config = dict(
    train_examples=72500,
    horizontal_flip=True,
    tokenizer='word',
    vocab_size=40,
    loss='softmax',
    residual_init='zero_last',
    muon_scale='match_rms_adamw',
    orthogonalizer='newton_schulz_5',
    grad_clip=1.0,
    adamw_weight_decay_other_params=0.01,
)
Rows from block 5 of the image encoder of a small contrastive image-text model, named by matrix and row number. Rows with one number belong to one channel. Each number is 128 + 32 x the weight over its row's rms, rounded and kept within 0 to 255. All counts start at 0. Numbers have three digits each.
After each channel's rows are labels from the 100 images, of 14848, where the channel reaches its highest value: "strongest on" is what is common among them. Only what is clearly more common there than usual is listed. The data: patchworks of several textures.
# convs0: expand 3x3 conv (encoder.blocks.5.convs.0.weight, 256x64x3x3, each kernel summed), inputs 0-63
# convs1: project pointwise conv (encoder.blocks.5.convs.1.weight, 64x256x1x1, transposed), outputs 0-63

convs0.185:167125054148112159138142218110124152138133120107129130179107167137092133142105100105105203181125160120071132101056120101131111130136121136110178124110114082078182185098117115127151101137104160
convs1.185:122160170175143141123143178097130111127134120126118086098054150177120134122110060108103045101095114140091110163192088144170138113128166132100192143172157085151103117144134164130118109141123192
strongest on: honeycomb

convs0.19:135139158130171152130149084148076084208111073187178103087129093102114163075152132134186123091127120140144100144158114150123093164098098108093136118140105125090104102072167165192121087130153140
convs1.19:137102089121149148173143114150146113099111120051116177116065144165127110154188127115117171087115099117116066117172130090102113147088149159116137140156129177144171145174137123071145044078108153
strongest on: labyrinth

convs0.58:145177083153117142141168152179149115098091085178180102096163128089094116099146136076146157178090121162148137132104070130147108130091157118121092140157092135117177109125099138105159028143081138
convs1.58:101097177177076137098104166159145106100158135116051157074113126135121087166120107184128126121112129156149131067161116118155109171138100165155082106151127136153121026128164121138145076158103134
strongest on: looped

convs0.157:063110175104102179107126182158143192156104155140137184150116148088134132107147105082103052103133172110175111093061127101113120131129165102143170120156110115184122119113099113133107154124193157
convs1.157:170131094082081170109131137163129147098111146103186132146132123161148138123086109165112174112147124056106098051186177113088088087063081117143119136130167113096153102142122148146107110137088079
strongest on: labyrinth

convs0.140:186098142145131172106091165079135094127120108216074125136137172155131192149111126163199160092099132154066114147104068129145083155138107167102114123098101120164115162120082163125129139148121147
convs1.140:164108198148107075135172177095148159125095164122122116140075114139151112112140141136158158115061136135149154168136149089181111025109175110105128129064087142136135114120128114130148116141079072
strongest on: woven

convs0.160:144122183161121178151141126111141161149102080196087067071144135129129169158121109090125141137158132085153071115164115127153116128084163122157177125088119155140084057145180177170150104093128131
convs1.160:097109093078092096093092179139153105104089147105160129110157067118126147081112121186084164163119151077146101124112157128132133182072151185092147145130113143198190082112143146108098151153124135
strongest on: looped; bubbly

convs0.6:156186163184123138117057147121100184152072098150131084190128113094163084160118152094137097141116141103081152102111131123067139117144073139156164122097119152084193124139089126148149115124073107
convs1.6:120106097093105113154100123090112089181104151116117172167119121156098120123141183126137142188139115120153165117122119097120170086105202151075176096128142209124082114126121116117140190176096191
strongest on: honeycomb; triangles

convs0.163:148107113096166123130124205076165083067160090146092112144086148136103172136151101159215125113102150096148071132120108113127129109131138141168111077104096133119103179082131079129100139070103098
convs1.163:115145090195126097138154161113159078164127146172157178130106131110066206144139105091126098111105108139094089142116104140101127097053172143123144141102125068176103144143119104123128142197130068
strongest on: triangles

convs0.48:139126128132166152149091105141111144044101146121111132129067157116132100053107051085186106115116145144138139131104106176126163148115057103173191140121109102112078138147107143112099111134152067
convs1.48:055090101136165162127112100132127083195109110112107127104105152109126139206106057201139079106102103131132089134179163184165118095146172106103133148139123153187165114143142153131107133104115115
strongest on: rays; labyrinth; centre pattern: rays

convs0.80:136138119170148149115130178169142162137175136116078139132153130160181140172138110143144121092185162157065144118133165124110172150089173121154135081135176189100146106074119146123190058118182119
convs1.80:135127147119166115118112143182161183133181125165111122154138100113109108096161122086123162136075187188126164154120134151107120165102109162190101106101127133169104138124060101104195051088137148
strongest on: honeycomb

convs0.41:104113184169140078134123096149147098071113136164115099106124084106095182157145070111098103189207110147110106118105129192142059111105102127100147110106082185097125110139103123130112089148143099
convs1.41:059126117112145106130150086119207134160136116101161142092119133046109180084071117110131151145084115094143085155131160153100200101174113128150132145120151131132065156148106077165098132120114161
strongest on: wood

convs0.216:091063142084162098133096135108135145081101131150045099123127100169139140097157105144206179083169140142131110139139130117115085148123133198156169093145136144165089184135139123065155101117144117
convs1.216:154123071095109072104119129122076154147089125174108173121167122101120133154136103128125110126086144164147143159093130099075126086122182132099039153131111177151161109094093157182135056142089157
strongest on: looped; honeycomb

convs0.107:089098181096085220141136111155094129128154073101148146109116122143089081161167174073131088127130108156078160112118127125088103068183099157136102100135180112112109149144161131180142159165134123
convs1.107:093123146083079215135154113148085131032169146172107173108150166110158112137107152101173158142129109102135162116121153088113109136105068100135140100113093089104169190145151143111151148147138168
strongest on: wood

convs0.99:094179219158124086126096107141112142180097092110175105129093113097131104246117105120128107118138139148157150092158141073101201145112122130115155115112113108152085135131150149174143143121103137
convs1.99:172112071067141149144111115157130104071147111131121163142088157170117092063092095062109121132098130096138127122113104078106076182134123130168121083161124158109212084104113138096136140104141085
strongest on: looped

convs0.158:131096135128178122100097154168112124112126126185071120160150100134149148181160105074105162060105185116119170154143079080147156148175127155107081152109056148105123140104170102108095130072149142
convs1.158:179171131112167142133167058129129125149137139140127129164139136137106205093118106162156065127155155177149172094174151130144146051113166159148165093094123086171124129150165164110172139073114109
strongest on: veined

convs0.181:158096085110101150152159180118126104128038164150101106183120103139108107148118188121158144154166163202085105139111109118157121135113167120136109115112178120168121088110133096092165037125136144
convs1.181:132175160214095197116174159153129077113125169150129084128109083133096146141118103179159125136096116193129102119127143135139118156095103171100119077134075105124108079117135106130146084143127207
strongest on: triangles

convs0.52:137109160138208099122185158129079141170063109132143136183134128126143170152105193100147174111091113093123142155142116120089124098148129171082104134080205139145099089087126100146164145173122113
convs1.52:121106073106170119149134141115148205116115126175126146191099121081060111132135122133092125053149191110095070102120139086138081148112192139133138082141095134127173110129171116121081153118157135
strongest on: veined

convs0.21:152134093142078145140121196141145076129130163118122105129160071098053107048079122184151108125130155106113113099133076123152065092157108141125160179113116097125158145123133166143081141185138105
convs1.21:103155088117102115122109166111161178124141157103204111154158213164124089145144178157137092122130194127149089108119121129183146112110166114168196166177185110126163119127174112140114113108138106
strongest on: rays

convs0.55:090136134157138099108126162124055120134102115145152096164120105137150053097157191141135156100108119161058073135180138089137136125092109097133092157122136149151104094124159179141225133155141097
convs1.55:172114180086118126098157129136110190143108113101154157167148157105123070095128172141166086107147128176182133140101138177075170091175189128163118191150158174128117146087137138098167162121131104
strongest on: looped

convs0.87:073141128197117103030081099108109143122105170157133180139106127069141113151135121142136122113166135089125094145205160158156123118111150093153111109133074110091181096120096133116086083090138114
convs1.87:128156220156137100164120149126077140131059137159208138207117127145141115118095167099113132077139156143185118136125093114179148138170116143135106103148145156109087122113107098168144136064116103
strongest on: wood; furry

convs0.97:109064142166137115167141147104140149182135162168114103058140140150138110125181155107130132132166071187135136144157131069143157127115133113142177087149073113138120191166144136121169157142215149
convs1.97:108153103060121104090078104119140107108116127096165125102123172126099116114084155099070182145119117170185145137108145131127103088114142187090094079136158123116088143095105163101110158072037132
strongest on: spiral

convs0.231:139133135130086052165124106187173102117114156148152113113139103143175149084153084163132104093151107140220106091145158089141127145128090126117121143133134153152092193068139088131141169139062092
convs1.231:143164129109097139095145198129164117107103127131176138063130144113153166098063105091176103135082096095070106063105138158167111088164138084086136142108152094129163172140138113100108126151147064
strongest on: veined; bubbly

convs0.3:145045157170144186159153186141125200143183103133115111129153110148108153128092107116117113094103168093087107105124123085120139111113140154185119098161170106153136157106107130141170210070130123
convs1.3:128187113151173138118111152171114057054162190148177159096141116163145085156078099161130075102112151123114121120085114145158069124133060111107118135135159101142158190151155105113154107130113121
strongest on: diamond

convs0.111:178080096116103135084150151092125166188084148127118118155144194096170150068171155141098168157084149154124121137121084078113169144104138140147102070121103093128141083122155144080086122129183095
convs1.111:059197072105109124115094078094091092107190080088103122121142107110135147140174112131105104152161118124111144115141153121120097159097172133143116038154157104119155121134061091075093140128105131
strongest on: diamond

convs0.119:170104114125103098120121082086152101155115152090124090119168174159126119190085132159116178101143097103119138102121132101093175080107138162156189163077159078097108084119067103131173126150154072
convs1.119:106137125098090139153120111058154168168125094139162145165163091114068144072063169167146151078118148129125068105145130151126112069142147067097184165064110127159152110107117098114131130113145156
strongest on: veined

convs0.127:137196154124151091055061066098114121158160155133133149178099165095134136080145139147089134177163137079157127131145148106132184105141116137177136124121088146069131129087178119173129130186127118
convs1.127:077046159180135115133101084128117148036146148121160166113081090149145134136152142087175110148142132103121150123098133086134050140082135108146076111138152145111176162200117102120141118135130138
strongest on: wood

convs0.63:077099120128183170117155165177123137162069118161089128141152140140133115152136103138108151087193160136154120155127079079084170120098103122095070084119122139152139159081126162112169047170160149
convs1.63:129065108093153210129151128167115127083123070154104161124130112143111060134191100079125127157138113117116148132095137082098102177142119087145134064142114177159140123183168137148177100120114170
strongest on: spiral; centre pattern: spiral; wavy

convs0.153:187126120078120114152098173152136134127113070147118071123128136163102064159084143195087165146129187132090126185155088144114100110146104183104131163109097151165161184104146118141173145155155150
convs1.153:079119137152134089142158152134080147214114047144095110155124119138118078133165143093082127175139126083145145112113128167095127088125200088132128181068162169126117156153150110110155159139086141
strongest on: diamond; honeycomb

convs0.71:135149160123124145163155184105119144105077106139122166238111110148087148107090083073116093130125133081120112157118094136105148117063069158119110120116141088129104155142128130163065073135099089
convs1.71:106075132106123200097087130123135148186133074121141102129102143084150133115097148124080137165076067121127155102087106159111150089131135118155126137122156115105193172045136130133054110136124074
strongest on: labyrinth

convs0.98:147079084116122114059117152133118176085132123139167090190169080066129122140131156088139165063091144130098168106150101102108115153157099153184138128099147180111145156153098170169151083133110162
convs1.98:150179063165123147144161145121172130091094146141112166139107141169116136150186145152154114090138110167117160128119131120088098152174119126069146112069192134181031113167175154106129130153123118
strongest on: honeycomb

convs0.192:160147137133182137128102218095128125135146128159170079140176102077121169162165108138111090083106111109105174147114140138071111148154101157120115162085065129069140095093129133141146178065110120
convs1.192:153188141176119134186115152138158106134115155147069115079136113167172117101108056085112162128155103128111110180133118111134133135146146097071136191075190158105109069120140130104123116173165173
strongest on: bubbly; honeycomb

convs0.49:115069155111177112078122117132169140143140112077131078150100082134113150092128143168176085129174141151119111115152098149049101060115104166090101104178095104139064153152143116100159098113170146
convs1.49:146115139122163157149128140144150114133082088153118163120166169164073099176127112121148164142124110127085094132137214131104134139166148110159131159157119127129151143137200209175182063168089163
strongest on: spiral; centre pattern: spiral

convs0.234:171124151124084088114153184073106108092081127146130100120107109057090076095143140134148110118112176163165123146129074153104085099106101121101127136083129171100164147083107196141136100073143078
convs1.234:109187124178091130129147143105127094103123141124109131065103142159141120198100078138120170123146134093086164105134122238129108116121121122201167086115106129152157166147112147143132057168112124
strongest on: triangles

convs0.229:168142101128094167100136209083134117154117133115179080125162114108111178146167129040150137066187102141104101142104118174111113110108163187115148100095093121109146143154116131070102092148115108
convs1.229:131159108123135117183137148155103144107107193172129162149120174146121140185172107175086121105097160157063096136088144198132161080128075130121155096200102139166140078135152129142143111114138180
strongest on: triangles

convs0.178:160143112148075143181094096108078115215149132098133088154110184067134136132140150117088176154124110188098168114139061117106133122142111091147149109118131142169126120148148129117075136205139086
convs1.178:110134103115118176098114076137104146086076123159123074154135111187119098110107124128083162132114144172154164105150153132144144141190112181104151124129203170040151148053110157162114135134143132
strongest on: honeycomb

convs0.173:120093158115074074125101190169144130113112104176162109134124151193153137107160115101102096118151124203066133111065069103129159126100163124144124157107150103138111105149084160114132155067166086
convs1.173:155114120144093113125084158209161129154097135043156124111096091145121187132144149161132168080155117067190110125160165127086141186133128111129134185138156173091145125120113085133143095130114084
strongest on: bubbly